Rows from block 4 of the encoder of a small masked image model, named by matrix and row number. Rows with one number belong to one neuron. Each number is 128 + 32 x the weight over its row's rms, rounded and kept within 0 to 255. All counts start at 0. Numbers have three digits each.
After each neuron's rows are labels from the 100 images, of 14848, where the neuron reaches its highest value: "top examples" is what is common among them; "colour at peak" is the nearest of a few named colours to the mean colour under the peak. Only what is clearly more common there than usual is listed. The data: reaction-diffusion patterns (Gray-Scott). In brackets: how many of the 100.
# fc1: MLP up (encoder.blocks.4.mlp.fc1.weight, 384x128), inputs 0-63
# fc2: MLP down (encoder.blocks.4.mlp.fc2.weight, 128x384, transposed), outputs 0-63

fc1.34:126171077140119093145136158143155147133170172154149131105160109072176170091150126153152100081126138142121176063168086167063131164104155135131079074132154142146118077109130117135116116114168089
fc2.34:148093176111141183113161102144128151143120118114206102146142170095114097078126140127105165147174101114150153081152144125077139104137120147143193137100110147095148198186108131104108155105060126
top examples: dark (59)
colour at peak: black (96)

fc1.132:086121113113228113144107205133159130072152129148113119205153155161139131118098087169097116104109082104143074131122144135106125065103139161143119101136136176192143052140070121105119027153175104
fc2.132:183148141135091174119133077165129102211162109104190100087137128130109147103152124104120143138139132089125137122115124084143168094131129117088125137119105112057095161152154133096108147076086129
top examples: stretched (75)
colour at peak: black (66)

fc1.48:161178157158081114153090136136114163101127101131113089137083202201124140108173157078132109193104115109129160168107088175141138131051118176160123085123096142083158148137095099143114117114124158
fc2.48:093116153119142124173165181134135072138158096123120164198161127110099130141170072095102140155102167132135068165092131110133109137128156155117146148084162191099177153112135114154104114133088131
top examples: dark (42); feed 0.039 kill 0.058 (28)
colour at peak: black (77)

fc1.243:084188108126088102127189166197159088165162141200038165143157144117149140056145160071124110173119081107130138104153148167050128170104146083170077070143097155148168110132162121099140106104169116
fc2.243:156112128117155152170083192144118139169126118088174089119159131148112104158134090093096128072124135121121175169195096109165150078128139126092002137102110156144112218131125125120113178110124116
top examples: dark (46)
colour at peak: black (85)

fc1.0:123128149128233133132127117106223153120146105118114088121194116071130142122117160097133141143068156079132122109106117144071136149111108144174142088144099136179088106137065131091108054139197095
fc2.0:139155095129102147147114091142107132173117150132140099164103168118113093130157103137162145122154082079126111108137150122130188171155166105147105147109123110080150154134107135092108132104044158
top examples: stretched (65); dark (59)
colour at peak: black (90)

fc1.86:147164148105137124148090227148241119146144134170087123147127086140149126173130103172136121163122125109127088143106114124066138110116200093179130112204119129185116087127106112122118124113126153
fc2.86:102104067155106172156155133160102128108176129138125100145140110149134121169167177061204134101146137085110175170153171173141131123137091091118126126092102105132134133135082135095099097147135116
top examples: embossed (89); dark (40)
colour at peak: black (79)

fc1.67:138155115118142125118137196167210135157124165108052149143111198148111142182053067132132125152142098134150133111126120180180146119108128136090081123167140129111164113147161131120161105097040148
fc2.67:146109147141182139124126141099094080138159126132130129124136093111110120085151130131075146083137131121120148178179160099089120105119076126123165141094072110100115108137135135109127123114129122
top examples: stretched (51)
colour at peak: black (67)

fc1.127:104123174139127120138070153103101137099103136200077127116160171181160125121150157147125142137095088111123152081077109243144191139100094127131125140144081149126113171127108157102113138143145105
fc2.127:148136151146111112117231179123177095167134142031168144123147159125131155093126060085111121108148134151133121084199139057136002139119136106155120149111155147152068142141083122128150124079122132
top examples: embossed (97); feed 0.018 kill 0.051 (44)
colour at peak: black (79)

fc1.171:171099105139116114134090103109210154141090136141046113129126109117140161209149172136143121109104133092141104092148121117125132148140147132144118130158090088142111189123165127115143154126093151
fc2.171:112128194137125089125119127181116121045161129120131117140079190141151116129150126134194128145115109155111180251148167144098140133120130109152066125153114147103142094119105129101085124110153096
top examples: embossed (100); stretched (62); dark (44)
colour at peak: black (84)